config.toml
train_examples = 50862
horizontal_flip = true
norm = "layernorm"
head_dim = 48
qk_norm = true
patch_size = [2, 2]
depths = [4, 4, 4]
residual_init = "none"
lr = 0.0057
nesterov = true
final_lr_fraction = 0.01
Rows from block 9, named by matrix and row number. Rows with one number belong to one neuron. Each number is 500 + 50 x the weight over the matrix's rms, rounded and kept within 0 to 999. All counts start at 0. Numbers have three digits each.
# gate: MLP gate (model.blocks.9.mlp.gate.weight, 848x320), inputs 80-159
# fc1: MLP up (model.blocks.9.mlp.fc1.weight, 848x320), inputs 80-159
# fc2: MLP down (model.blocks.9.mlp.fc2.weight, 320x848, transposed), outputs 80-159
gate.50:495507502502504499499494498500492506501500500495503497498496498505496498510500504500501497496503501496504503494508509497507501498491502498498498502499501503497501490498499500504504507500496497494499501500497501503504491495503499497495502497
fc1.50:498501490492498503506496496505503499507496499509500499505496499495501502508502496497500499504498505490503507493496510497500502496499502498502501503511507502498507495504498496504503507503508493499508498494503508505508499496505506500507509498
fc2.50:497495498501504493500495505501507501504496510499500498494498498498499497499504499496497495497504500495495499500502496499494505499505508506499497493495507497496501495507507504503491496507504490495504496507490495493492502502497494511497497495
gate.51:496508501503515509499508469502505507490491486503498504505500511500518501495503505490508514505490503502490512499505483499509495502504511503500525487501488485522499498501475504487497486509516504490493495492502496514502502488509498485507502505
fc1.51:500493491502501505500505516503504481498514493498509514497512501518500504520502497487498493494503495484506500498497491501496502512508502490502482498492506506495504492515492503488497513508504502500496485500501492494503505517514488500480494479
fc2.51:493510482497489508507496506497489502505513503493503506496481495504506500507502512511500500493503499480493490503502495496505482499514482496488495515507507516494499507491510504506492506488480487490488500487479499483503499524505494492501500512
gate.52:521641518428552442421436531364561459551478509536502623317559608347448491493492626613655498437422396486511434379524579365430601538518526521635514478577583563516406322396570462532423641502590490607620371525486624269546435460468353383686524468
fc1.52:538477421505680466545314504272625554522411576497509567286485528239324445383635671637482509470420441526580376416456535489440674504558387405550564455564557520409384419418655472513523522438518396528522411602482614636527400450507476333704493366
fc2.52:570390460493387466691623548568513460530342372227544685465471488515385436614477591455428496449361424471468372446646461670477677623632423506511450456285584452600520536453489641580536435527572421647448253545703552494747447595605621532453522502
gate.53:505502499492507505503498496499504500509500503497501502499494498498507512500500493491506502502499501499495508507501498498504495499505496500503498501500505501504494504507500499497494500491504494493503499506496497493503503496505496497495496502
fc1.53:498499500501501495503499495504501496508493500504496503504502494493505502503501499501503495504498500501503497502495509497495502501498495501501497506511497500506500501495498497501497501494490499507507503500503497502503504503497499501492500503
fc2.53:500500502498500506502498501493495498504500497502498495499493492501508500494501498505505500502497496497506501502497498506505503497507502494502499502501493506508484496495498503494503503498495494499498498500498504500501500501503498507497507496
gate.54:502486503505511506498496493505498498504502509496502501500499504500494498506498504495496506494497501500497494495502507503503502503499499496508494511502496499498497499493505498509503512503495501496499492493496496506502498513507500501494507494
fc1.54:499498501495506500499500505499499491508499503499497505504495496503504503505505502500509504495505499499501499501512509505498500501496501489505501493503496494502500512495499496489502500495497500498502494503501493501503509493505503497489500495
fc2.54:503504506496504492506508497490498508495503492494506505497499500510495504501510499495503508508504501504499490494498511503501497504497496508498509495493492496502500496505490494497505501505501486501497505506500490498493499508503487503493493495
gate.55:801535545469535486424342349545656283397372477461483566414669374675503690584534575655617637557558386418365519610646612353392493302425383605584379447581578485468595626457503360641539712520511530536376440504587584514593578471385652633469614478
fc1.55:560526524556532448484739454214584517369415395393603568400508546524559465422611626513276520416696411454435320685591588407412570529327419491536318337733372439388590487458671499516696651663359677392392620450463520429700566309517559392625587454
fc2.55:306544527505671641516401358407510426494453702404399507382543400483351491469522449352373581601556339273526495428391478504611416263443568617422431427487366571459544526537525460608497534599592530418512575565687461538599480451766506288479482388
gate.56:518577522479337643416296625511341530523499412620511775555592451378423514649333284539652600389477296658490523555382616536444722540408352502614702447500546560564635522609532408486644527516409449482454529311502501533441657453404357560469568635
fc1.56:621460592250388548425381501634400495544428649467320472521489328539275749667571628412448615496769364559490779459660422653565453559549493309660328561546673301436522314488552388522514461590507475507319439543473335319338394495432481502588644415
fc2.56:606495607579577568417475459287510516733474416442665462564496584646608586731534525563651540445488485720597494601616447487546610426366524529317427535708511597497708719581629513655562526540461362479441459341509501411562724270456627488515578526
gate.57:494624490450442441503483438542474509486539510424495523529458533532555514488434485462578502579528508510439490542513446470464546467536451532514540539459512454476523479513526447476443467534581450457502525434520451409437510560433469500519488507
fc1.57:595508561521513540453504497514389475517527449452438449471487462494533438511512482514506498555462600565551492482524472604576523471456561478541421528545493460500471467422564460516454481471448504483553469497529594498578505549526567468648516494
fc2.57:501452507562522465481477483561639474456481534491576459537482417556460491493459505533487509542541415526459494520405456544490499501485477564531527570523520418546515556484425522556520449519542475493520491503529480477482397488504453546546473390
gate.58:395523561518342434426573382604449361691444534474539479497569539573565455448521662555449493478476621444477474519496362514550584490629381607582356443460499489384463680610503656430407443465579622459575507521470493309474479473631559540448578646
fc1.58:600597620469494483593421471529585455387424662539521446574392534387560551523421313604561559608420613441496478491595416635546529447519288581574393453604552455429498497489561475507450530594527610738517379502573587478423580542526353368410583458
fc2.58:690404452542476479430471409407518400559423482379420379478539615435310501503689501500407556504619436482553416577469503487617438523456320595531424582580517561381452612429544621488510480454635533491421470560407572437530510501430410664470533402
gate.59:470443630584596538463490506462703397518487380436431652452426582295413520486483451594467486381534438501348653579617472602424656578448582361430395400436492450418618657512476602539513509444394573668425472696436690700518424488569427341464461511
fc1.59:408560514407497491418482386575636664450624536595519622604330522469548545610307488621404496521566710629393355521424363443472469512595252428526592474802523475577542399610375467523283762462600555492668536379627202541649542722274386661496444440
fc2.59:545492600573539448462559392701441433584577566610563815413506377711386474466645802534601471515455335673498470615400604636530564561502526494430652375422509476434686402581452471733519409398565274571490625438524479632450415424366539552392515482
gate.60:497501502500498503496501505495502503498498498495495493503495502507500504503491511498497500496497501495495498501503508502502491504496510497500503502500499501499499495505495499506506501493500501501502497502502499495492505502503499497493502498
fc1.60:496498502502501497509494505503503502503507499500502505499501501505502509501493502495496505498502497505510494491498503502508503497501506498503503498494504497499504495506501509498502501496492496497496503506501496495500497492495504497498500506
fc2.60:509498500505499500507499493497498506497499497500506503502500503496499504500503498512499503506497492492498504504499493506493506505495501496502497501499501506505500494498495506502498505493502508497497501494505499501497502503487504506501501505
gate.61:514482513514483500489486492519499505485504491476500500513508479489510502528482489506505508522503500493490490504494482509522486505488493506482482495507509499494515504520489489510489505517503489500499501497497500499499475493518502506486487501
fc1.61:498522492500492507500493504501502486483513498500519501504507496485540496500506508498503473511503489511510513529496499487499516495500487492509478495480475505512482489514487510520492498499503476510517509470508520512509498516506496510491508503
fc2.61:503509488511479511500489483515509522497485497511508510474475518515497506494488495510467508504483482504508503488500500494499515509514483508507497517492501493502506515507497510511501488496505491509484494479512482516505500530497494507501508524
gate.62:497493496482505497520491503510487518513505512503521516495472522495498492484501490499486502512474519498478490493479511500493501470536501531471519471481510510505482521488482504511519470516493485494495495527499490508506503514517532498509505510
fc1.62:490498499521509470498488520512472511509483498506488508504508482493513482502515473520518481495529518496505484468501485496455500496480511516511506482478500502492528494524510500512488517508529537487465506492497514509511480530495482486497476496
fc2.62:518504506479479500495485478497517516540502484483509484521491511503483474496485505476503502492499498511500520532498485503526476498519513474483490503541503519502503487513528512496494500511491518501506491534486483511518502486492510503502487479
gate.63:501511490497504497506496498497494510506501490495499502496507505493495498493501505499500500515508502497496503492500497498505492502501496494497508494498512491485499498500494503499509495500493504498502490505499504498509500508504501502501490508
fc1.63:510492504501495499503500502505494492496501501506499497503495500504510501495498498502497501494500506509504505504505504492510495499495491487500495495509502508487493509491498512510507494498489500498502498490501490507495490506498503503500502499
fc2.63:501503495505503502502513503509500496510496499490508510494487495491494501493505496506497506497498509501489499497500498505496503494489502498512492494507502491502501505496489502497497498498505508492490499497505509493505509498504506507507494509
gate.64:468473465530474530522487539464518507532474498480495489502516526508538525501484536480513499475521498503523476504437486471516529507509523498503528525528513503511489553485479511483501515463523509511500505533492505502515532480521474497491483518
fc1.64:504473536565490488500473494493490546532521488489507509530540475517479476540493506481455460506499498545514452477444491529498499506521543458525496507507513501498503507462462508519508534517551480520507506495493495560515513485474504474495505514
fc2.64:570527515531589487443524500503494501467505507528506446482494501490499513519500470524462505479496464450506439473491485495527453492527453515528523484468505509483530484489476507554495524506486489491504515528521535513523414517488488513501489430
gate.65:517513500485480526486526514528491493519501507484530487490497499487506498506512498526494521528533502508512510495484499507518484488503492493498491495490511490506527486505493495471504509511514494530470493493516530502494492475503488495488515500
fc1.65:514500498509492487479481494486494538479484468500497497494477466503478512511500502510475489469498524515510510492471493526485502505529510519498508487505483511480493511499503450503495515503494503531497497534513503522514528522504486460519496485
fc2.65:492504476505516486489516499525529508483504477508506510496485494503498523542470503493500502464494503508464543484509512493507497501518541491509490498496487524457501522495512511498495492504526496498493505523492515469493501467493495514516536538
gate.66:472589428470366638355718535511626438327770260603330598493556375710561560541237334397299512588464493701548625638552447583481445440703467478553527241432509529477453458468442496340339375560609521504489483436537536562585442506458412367453540391
fc1.66:579567418537447331498593604365721387631472419339658573701477526487498656423469505658416356344471351552584489621550487619496708327581369306482589351625546523626517731430476391713445513659619498408419634587504254487389524629541477600498502498
fc2.66:560441507623469482488291732467645580511615574582660434467515756378532620457436410432665507660624733492462672536401413460548355467475437623210516731440478275632617597603478538454474468669443552486558647470561592400560565390394471469414495593
gate.67:433473460462355579427547514693451595502449441489392507357534606607424471469474545404428584501475469477432647458440506499542434473374382390446494512395286505478416605519249548472503522497547709480485511429455482492546578529580341553679599489
fc1.67:462544393509433447522537506472517476580547545531499599646530509441590373476595564620319509441555508455534549492597420380484580534536641420506559633443484458450568560507397543463491470533477442648603556631437551504446682345502546566649524398
fc2.67:511511483334558624425631431533615528552428394460560474457471344463539565439360623502603497480611551456566411484657462597497436697423453553685445482512382590558445513529552552536502560552466378490525391337536537559524417610452484421600359351
gate.68:612563450645409433461485364617428496411573578532631429448332530466453415585394424556523542496481606441582461545487521457522544443448397531548401469500492477490495472533482512439510606546549453530438526439468439392411548619539464459431505417
fc1.68:535383549424569435517476399471393379552557520548558507406501441544474448385512501606449463598625416585540549486481574485477490525395376535539382511554499500511517539546514464517390483545501440408555527433484524484505497400520474497418596445
fc2.68:465512398539508548553474424483646693509382481551618432505488611574515653567402548405539546442517594411371528584413515462461444551483474335569505488550429467557483401554396510497512578632503567460439551600641381538490464423516640575574520557
gate.69:490501510491501508497511507513505496497497496499498498497501505490502501492500491503494521508503504497497491500489501488494495493509497492501501493510489501507503495501510495492500503503501505495496504499486505504507505497500490501509509510
fc1.69:496510501491500498495504501506493500498493511498492489503500494490511497489509494497493494492507487503503503491493504495505494502502504498502495492501497504498501503508513494490491513495502502500492506508498500502504510497495502495512504505
fc2.69:508498495510503504503502498494491500507487493503491499500492496486510490496499505512498497503496501489502496485496497507508501500514502510496518514491503513493499495499494503498496503500499501505482505497501493503490507499504498499508495509
gate.70:461484507478467489520470514510479485520479513494532483528510468506520497485497495493521509485513531492479440487478515516475505555500504514508515539500522513489514548477488484507478478524482488525550508490498477486488495477478528484518495466
fc1.70:499528496483483492527480492493498499489478523515543478479479483489525510503500503515526508512522524479483482486507499506460525536506471557497490513524471539477515504474503509500504486456488497501515514500518478483504498503500512503488522453
fc2.70:469503507511516528511518519502491480516531521501522549518503510495501467498489497494478511495498521480508489533510514476464508477496476506489490495484517506502466501491507484509515493483486465491516494519505498490509511533522490497483526494
gate.71:510502504496503493503499494497507495501500496499502503494492496500500499499508508501502497498499494500505506496497503497493500500503499498496504501497497501501503509502495500504498501495502499500498491505498510493496498503496501498505501495
fc1.71:502490505504504501503498488499493495495507497501505508503505501502505502498507500501496497508494505496492505507499502504491497503508502505498507499501502507498499494495500502500501495498503498498502492500498504497502497500496497505507500509
fc2.71:495498501495501498490503503499498499500496505509499504498502502503492503501503504504496503497506503498491503494499500495498497503499506506497498500492504500503496504501499496489503506502510499501505492500500497497507495513498505500494497498
gate.72:569514492507446543473453432489530491406415466480543530561507403535547495491460478473504510469541538518602537487487430480449493491498538432433403539496528508450455441481451503442518520484487599468536490513509511414504507502543465531522488596
fc1.72:521459526574483365572547513571568478552509488468458531481467515450516434393596514532543529428548391494469470493547517477518507496431467579506563488463506493508521491564492529510530484454508434451506533462429506585566505469513440504511432474
fc2.72:531520464535486488577538480580470487489485568548504553551551646461482516460455493568400535430415555530507553592535549487472514603397509495455470500581517454541435510564505508462487521497419540505465494475435589509464488452495423366487548506
gate.73:523534526407517464754399479304471314515503545439320673483558487444462723555392644378221486535572747686647290553627625295318616411453663405289411431445356403534569576425664539568529459668376478567519636486428498399476506445457541486560657580
fc1.73:363425393358626511600469436464536397481573508760425613485599434391425431446481648590713457497398437257428367562414515396423565462623337404297537454724567605485685377610503523661522434535480384485489594545557477449514482450712298371380557646
fc2.73:350469523607535366514609490519542534441489566627292642661574361565650538442502565517577573390506448557554519698402568317492535564257509455547488582564358424563571567469449375396569593572490351437584711550403547523204581474525471399507532574
gate.74:494509501499502492489496500508494496497493501488499497499503499502502502503510501497497500506494497501508492499511495495498503507506508496505501506493503502500500495494495506496503497505499501500504496496504492499486503505499513499503501503
fc1.74:503497499498503494495504511502507499509498507508493498497500512503491485503506516506492502501501494498493498498501506506499508496491504504499495501501497500504497502491503505497498492500497512501495512499506495495498507503493504503499495499
fc2.74:504498502504511499508500499497502508502504496501495505504507506499494509495491496507494502507501503492507499489494503495492495498495488511498508491493504504500498509500502496498503493493504495492512504499492502497503501499503502498500503500
gate.75:513492496508513516506492507488528495499488496502503508529485525531506490490470487495505496494505515511489529504512497517495496475514479492502518488502504500493524485506484499483485509490500510499497499500494501496500512523485504502485502510
fc1.75:496503503520505482503506522489490473498497495500487479523513519504509485473475499517518508532490526524501500516485491473507485498485488500485504511478493487496493488518485507497487500484501498506509511503497494497511508517489492514494508505
fc2.75:494490492503483513491504510480477498504516504514485487508516505494496508486488512516483520504484479498527496497488482504514505518485506493506474495495506502492482496500505490505520508492484485490491507514510529499504514495500511509482508502
gate.76:507492502496503512487501507506503516498493504488501498499511502510487505509499505501488495494500509510506505501514504509506508495503494494513509488508514510499494498492509509495487505488499506499496499509502504499498492502498506501496501506
fc1.76:491501495493503513481512489496503509486508488492501513502507504514495495509502510497499499497486510488496491502509512509503509498503496503499497505514506499514509504494503517498493498495509511495497503495497514492502495505496502505494505505
fc2.76:507493502492515491491504509508495517489502489482497503499503500500492497494510500488506494498504513515496498492495500500488498504498506505512493486490497505500501509495501511506507497490487510497497493503489502495494503501489507489505500504
gate.77:492501500501493492501488506500490492507497505494494494502493507505498511493500499485499488500505508500498500496499508498498502503506504505494493490503490502504494498499495504495513500509504504508495500502502493514514499499499501495501510496
fc1.77:509500503500509512509499499505500512493495497499507503502497504505496491512489514522510509499492499496499505506510506511506512512501502505492510502487495510504496503505501504500505497484497509496501494487513493501490499489508499506491492485
fc2.77:482511502483479502481505495488508489506498493502506508515489500496495512490502492505497509504509500492496494504504508502496509503511502493511481503507502489498502500500502508495502502514491496501500500484498499512504494496495500500496505500
gate.78:489471502511572467528447521509529480470438532471443544435486506507582515535523513486493491508561514385523458480502470536566568442528483538507511545503468529534415536472475484485462507523476501464438439481504527549410517477465477595546493501
fc1.78:518544445458453497473444538539494442507550541506524524560537471498524515472475506554547394535500495511468381542517539555462445513477450494500514472502552516497504605539469521447508527500459528517416540379468451593565532496453540525495524473
fc2.78:497562473488456485391499500574502457428537486484532489487529517490505490526511553493503497551461483538503477455444494493503466513494431446526442497510546391523536547538467468440556483468513518547458537505457528470535547483501510533476489419
gate.79:488504512492510508505499505488509497497494506490492498504497489510491513500512502496489496496495505500504484495504506518495510495492487495503503508497500506499492495496506495504498485499505505510509487499509510504492512485492495488503499501
fc1.79:502500497500504498507521515501507505494504504514521504489501505498494486497498504506492494493493499491496501505492505494505505490508497502495508489502487498490504495501502493503509503512497510498501503493497504511484505492498508516500496491
fc2.79:494502515486497495515495504499505501508493498491502515502488498496496498501496502499510504502493503499505497508497502496487496496496504495502502513521501506498497499499496509498498509492500515505495503509485504503501502501492483517505493512
gate.80:498498507503500497497495499498503500496500500498491505500499508502493494503499495504499501506503495498503505497491507497488494493504494495492505498512498495500515495495499499512502497507505492497502502496508498508497503503518502507492503498
fc1.80:504497493498502499502489493500504496502499500503496498488496505503492503501506506495492496508492509513499491496499506499499507506504501494507502497490504498496503507494502503513494502509506502492497505498504499500498513503499493506504493496
fc2.80:500502503495496501498491510499504497501505505495510489510493492495506497498503512501503502494492493497505491500506499512505508498499494496506490500495510500515494490509495501487500503497505500509502497508485496500511502499506494492494504497
gate.81:489474469529534471505488490484463447539525499469480505500494490500522530523531546520526530480456462501427494467506510478515458451481525495470487498537547485511491497474518509538487488464527552494474506523445501476491491453483496479521498482
fc1.81:495491496495507513511479525525470505469521541481455495519516509526520484519483497492504503499481499469494512492513493502524528543535485478497509509506503487511485469524468507486505489511497474477513476504503489497502478495530515503480494485
fc2.81:492519502529505500535481516462458532534502499517453514499504502500508536504499535502513532499462540525506523515476524477485474452461501552518536527498475484500500530479494496495509505527490499478501475480516521497543477526510510512501471491
gate.82:513467461517495511518535516543453462425511551537489549464531465550477500514459500510541541536509534478463548535504472484504493418498511524448557425468476490511530476508482456497457518495474534512512508458492470502521508450514476532448513447
fc1.82:477569483545475540445520503527512493504521564464494421478493579510491493481556477475474550495477526437492511501499513482487474535452539504492518468431507452455448504487502492569492428469543508460509476482534512535511522455491520502500470485
fc2.82:514481506440462530472536511571514458501507581490506521505470562486524500479467470509492495500510510448493492473600512486499457513484521555508509513479482504499533508536507496469526510502487538508500518555549508519517455574506489513507504457
gate.83:490502522510502503502512499500491501487503512487488508500511495503498498493504489498503479499501505497503497507497498495488514494518485500494484501503506503509487498496507499499518499500497498491500494482515506495499490512506505494509504519
fc1.83:497503520499507502490509509493494504503491499490491505497491501499506499490483494499497497501502500507509493503483493507503515514498497499482517499507496509487479488504503513510516497500504517495504499498495500495487489485503487519495482518
fc2.83:501500516495508494483505506488496502507500490485509494489502510488518485505480498507502498498513484496514492507493513504505509501510504495488496495503491525490512506499501494496505491501506495519495505502507502509507496504512504494507494518
gate.84:495498492500498498497497511494494490512505506507500501491498511500494506497492500497501495491502512500502503508501502497499501499494500509497499495515495497500507499503504496491497491497491503499503491502508490507488497513503502500495509504
fc1.84:498492499508499503502498502498494501507504502497494508504503500507499504501482495492496507491498519493506505497494508499505498494500503508496499503507503498498506504501508491507499500498501504503504501497498497499493501508499512500496494491
fc2.84:494496512483489498501504478504512484505492489487511490507507495488505508497510500503502511509511497511501503513505510485513498495505504505499501518503505498508493475497507503490497499513510497508491508505499493519501494490505504507497499488
gate.85:514508505503494498513501504510493495499501490498510492497495489499505502503505495509506486501486510493496497501502489500505497502497503499496506497497504501505503496498508502502504505504508496499503502510491508510500501509502498496504493495
fc1.85:501497495495507496506503499499496495510504506496498507506502498492502505501499501498503508510492500511489507496501498498515498499495498497509502491498501492499509496509495502493497505509503491507496495488496503504502507510505493499504495499
fc2.85:501498492506496494495501488497514499486490494502498502502504509504509505494497507498508496502500504504496506493502496498492498504500492501503500505500505512499499511493493503503512500503490515496495496505498496488499495494497497508503501505
gate.86:492487506501505518518504513511507489502509489483493505488500499496507485494508495494505509500493493498501494504493497503496513512489504488498504505509497512490490506491494519488490491497507507490492507498509500504503485500482509491482483511
fc1.86:494501501494490497502508499505505503510505500513490489498492493501506496503496507495497507499508500502522495505496520481479495499517501518507506507497517519506492503500515504497509498498491498500499517522491502516496497496507503508511497498
fc2.86:496496492501488505502494509499501503504491492529502485510486496503508492515496498498504514502507501503503492489507490497523502509523501495484496501516502488521502503509506505518501508514503488508512508508496486508516511505493498503504498499
gate.87:690478602537499528392403617651588572658554442490455424527558519408422552575330474519371396550475547418339608559538498528661623451411449538485490373538645518449362559422429405591411351696573456515582463515527557414346485441352694407570538545
fc1.87:470580549558571585450596468540555468372438520531567424466682608351288376495732386615427609363423561501566294537830503441559565600352523682695421617622530398536523404400564605524503419490507474460453548438454558441445697466515491550553548422
fc2.87:574582518579553507412583311360404585472372406643388426603540331448587474534500299303661583650406532746387473463463553539846382426241478589326569537280665429409348583533543573703679551609583439597388504553468304532685476613415545523531455474
gate.88:501506498496505500498500498490499502500505494495497503501503499497509503507494492501503503509504490501498502506499499500491503502506497502500498506496501506503500496495507502505502502493493495493498499499496500496494498504502498499495501499
fc1.88:499493499496500499500496497496504501493496496500501502498502499501497502507497503505507500500494498498508493500508498503498502500502498501498496493497497498503500500505503496495507507502505495498505504502504501502498506502499500499495499496
fc2.88:498498501496499503504499503497505499502501502491500495504504504506504506499497502505492491508501498506500493496491487502498496501496503493503499500497496497504505493503505496505501496502496500502501501504500511498492498504500499489489507511
gate.89:507506518483509506504489513503508503503505491528516474501496489487531494504482475496492492503489511505479513483474497498483490510492479471496491507509514478483489525499502487496499507499500494472486504493521487503480495524511493520504497480
fc1.89:501506501491501499497502503511503494517485502507512489497508493495510517515483491475495487494498494504500495478488493496514502482485491492509510475502505492494495499515514484504494492485525501491493494482508504502489497508511503498499501490
fc2.89:460504491505513487513521511489514494509501506509525499502498483537494503504508493514510488503502530540514502481491487491489481542506474509482502500516494471508480463483500490482482502513501470482534521515509491502462493505500478479481513508
gate.90:500489500503506498504497511514511504510509502493481498470478498488514509521489505507481493486499505503500490513502494493500488518516490508496500507501483508492507495500485515515497495495507509493514501501497495498491503509500495497479517504
fc1.90:505497514495488502512502518498502517494502505496515502506486500494499484513508512502500511483510468496523486503477499510486507509505483496482504497504495509507513494495499515494509503486495485490499503489501502516496489500499510503501510488
fc2.90:493511495506509515497510493499486517493509491501503486515514498530495499519498486477508494500499508516496509494492481497494505508517513512496501477496497482503525481501493488504505495498500508493481487501508499507516496499495499500512493495
gate.91:411339420530572499486491322656697322526569577475553593672552534526327450553349579455603484552568661588344569424384484425407407507729385500374653332491550733375740523472613350346500447545523494600530391501422699513677433533507577457642348487
fc1.91:567458552743542428447484652492546503466555652498410455493247439533551433395516472290569586415498393453475526375463581506585507537468390332506515415410458610455376444588475528432454475602658574315617581597523551587483494537490500583534465557
fc2.91:416503336502574394450603444501408559666433542671365545480494453606509622627513610685460460481485362455582428400547371544451552477560601598442499483518478592512632536572450389318497579507444440726327464373428334536582479567602603409522490495
gate.92:500509495506517523509510508502518512503509511474509495486513517515491518507496510471496508495498494498504507497512515512495526491508475475500515499498496501502491481497494494475520494470513515507503491497517519484490490485491488475480506512
fc1.92:503515506488493493486496496514486484505514481512499489505500496493494507483474481510507496497510496500505485505478486491514483491504519508506504507496501498489515515517496506503485511498497490493481520506503490517506515511502495513502500489
fc2.92:507518507503523475495508485512504521494490503499506499501496507498488511487506513479497486494486506498491488487477504493472507510500493506507503486506476499507507509484479499495487501491504522511501499499491507498480494498482489484509504503
gate.93:501486516507493499494496504510499498503510489514518490509506491495508514477496484501484479499495507491508529488490496502481497505496477491521498517510497491487499514502501519493511480500492488489516492507493490494499513492504499501497513518
fc1.93:492491492490512500503497496501511489488500490518499494507472498506502498511493507492505489503492499507492533504505503487517500500490491497475499502494498494510498512510507494496499496497502506484496506508490505489505492501509506508507488491
fc2.93:504508496495501502517512500489500499494477500499487475501493505488510498517502510505500504498491521515493482504507493503507513489497519495499503498503500503488515509519487511531487510485498496506500509508492496495502498508490499500502502497
gate.94:493494502448492488488441493583485443474574453446452481560495544457513404558482437552588559511439474483528527473556544481632536547480467545435469544520508567478484563527480517526440433546468506442470470514490550534517490484551457460437463515
fc1.94:547471514503462542516482505565517409603558457512491555471581486506481451496592448469425561485587473517540477484526403483483498505519533452526514441565452458509506513494466520489452439528492491497499521467439523564415453479531532519508499518
fc2.94:442469471579531480525532447472490521423467471477581489444435530519483473558412560489600525484498536520508419529628646462492470465438456535430482512408485609464454425542539455514474611483530497484594496515416528455616486487555463509521452502
gate.95:500509508501503500513497488503502498501497495486504510513498487500497502501505494513511510502506504506492496498509500503511496512491502489505506509484506500500498498500499511498495483494500497510516500485503494512503514497501498504490504498
fc1.95:495513510508495499491502505495504501497489497497497500501499506496494502503502510504508505509501502482495503509499488510499508500498492507504491494496496491497501502490503515501497496507494498503502502493497488511497494494502505500497510508
fc2.95:493496507482496504503505495500505499505500499499493512498490496500499505494518500497505502501503495507503496504505497501492503507499499513507498493503491504498489495509488504508501500514494510514491499506504501509500507499501492493506510481
gate.96:491497489503504493495499517490512505500507490503498488504519509507499498488491500494489506505510513503502495501494500506478515501495503516501512506503493492501496504489498502495508498509500499501494492493495499489503489498499505502497497490
fc1.96:516494488503496495487480504488512496492497498500507488505509492495492502492505502501493506496506507495498496493500498509523504493502495501493503496502485495509490493504497488492510506495502491502488501491496514498491500496501495496505502505
fc2.96:493490505487495496513512500502501497495497501506494511490496501485513517496490504495496490502500486493506502486501497503499500502503518495498504498514493511503494500511490509507497509498496497493488503512486498502507493495495509501499508496
gate.97:491543588496490513432435465594635295718411535525469463590604476425619611611517418415478421487493616444506676553490536434556532452463494505434467354550380527518510463422379546314464549578535592456594518492576423416441368618362593477684546543
fc1.97:386590513505408490603537491594504445464608581581413512551603662531580281609559411589550496440548486450486468449437355574493541364471574447391473512389491386583573458554562391487544482456577617370395576490454528431540302476528384398566472503
fc2.97:404424426448420497362430553524566521542229449521346475593399515390439525310407474372591509381463554417525368542452539510673472496298425571698546689564469437480466473483458592455488528492644428347406647408456509427582587555536405590361439517
gate.98:401433538460568618340418538507514388387342354731432370506449472452541648544356501436670360417450676379438814549262659605546630602717491632341391565648408493619655558483532593522397419486344579514550508362661566423465451918422679653651563479
fc1.98:359346359528448419692499441576623490749682556486539413555472288609551603344601329527504525534449542663526288489527464516760374464427602442621550423464482378518455666697473447340450555532369469540447432605515640557686410314777360483538523396
fc2.98:488518487632521692488622519635490473398465491380518446354608557292625592436432573510488299516571581542390664347336423620323628473449372590452416506529579589351508510538447672606515617453547681430295676491603636654184437367683519457426586266
gate.99:449469490531515463450542393552511449499528540455477562449513505579515482485522498408454507446534498407476483460471557460478458554428463482522470505478422551538504511508449498465534543470459621540473460611461502487529493472487593495421555389
fc1.99:469493441441406491466522548457534436590498470442505515355464492414481461506506510484474481527499537505523633528458510503576530455490515492482496422465398475522534501595567581512449438622414455437554540452483538572539609501510484500535453408
fc2.99:535545500493501369476606442487525524587475563458582586408539505531573462453444587595449444457481576573508444469459515418499392566513486520520450600473510473466488480567427459573462516464459529538462506553449514541496431597471554483576465445
gate.100:494503501495497505504504496496502498492498501501491497499500493497494508502501490499486506489496500495507511499504503499491507488523493501508504501508514500504501495490490495509493502501496500493494496504494498501508495498497492501503486499
fc1.100:501503501511496504489497503506498502498495505501495516496500500496497499505495507500498507494506500505498511501506495517504499489482500501497503498482494494498496499500492504497495498481504492503508488493503495501495496499502502507507506510
fc2.100:498494511509493492508491509507504500492508508499499492495510494490515501485500513488505514513505511494501500493505509493505509497491503506495491505492503495492509490508491499497512498496500498506502497499501519502500512504493503517490493517
gate.101:521499494508500501496505503498489511501498517495486511486494476499500496502493503498485490505515503491496506508498502496492500492505493496521506493482491509485502501502502499499506491499495499488506502506514504488513507502492506489509524505
fc1.101:504526501504488494495500493494493497495510513502505491494500491521499490503498513508483492531499503512502503488489479509497494514495501493511504496499490481511503504495487492514499507504512512511503509491509503508487497496494508495507509511
fc2.101:511497492498498498507491478489512497486472508495499493517490488499477480504485489497488491505494504521514506507509516508483507510508489508505489495484512496495506505514489514487508495487504495500519496501501499490487499484486502478501507484
gate.102:508495502506502498494499502497500502509518492495490493508490493500494492488510501500493490501497529507500523505501503489505498498502498493494492519509503492508495488503508503512509494493499505504504497493491500505514501490500509481490492497
fc1.102:513483512495507496503504505502486487490504495496493506506503499509499515501487496511504500502494498483514505488489500495518494502514495493490496495505503514510508507501504496511497503483509499505506506494511491482500508503501493505500485497
fc2.102:486493504499491494492516485509500494502498489512505506497507512502495508499490503503507494504508492492494495513509509493496510498496511506511506483497503507498487511508503512497512500507495507497506493491494504484513500491497508513508490508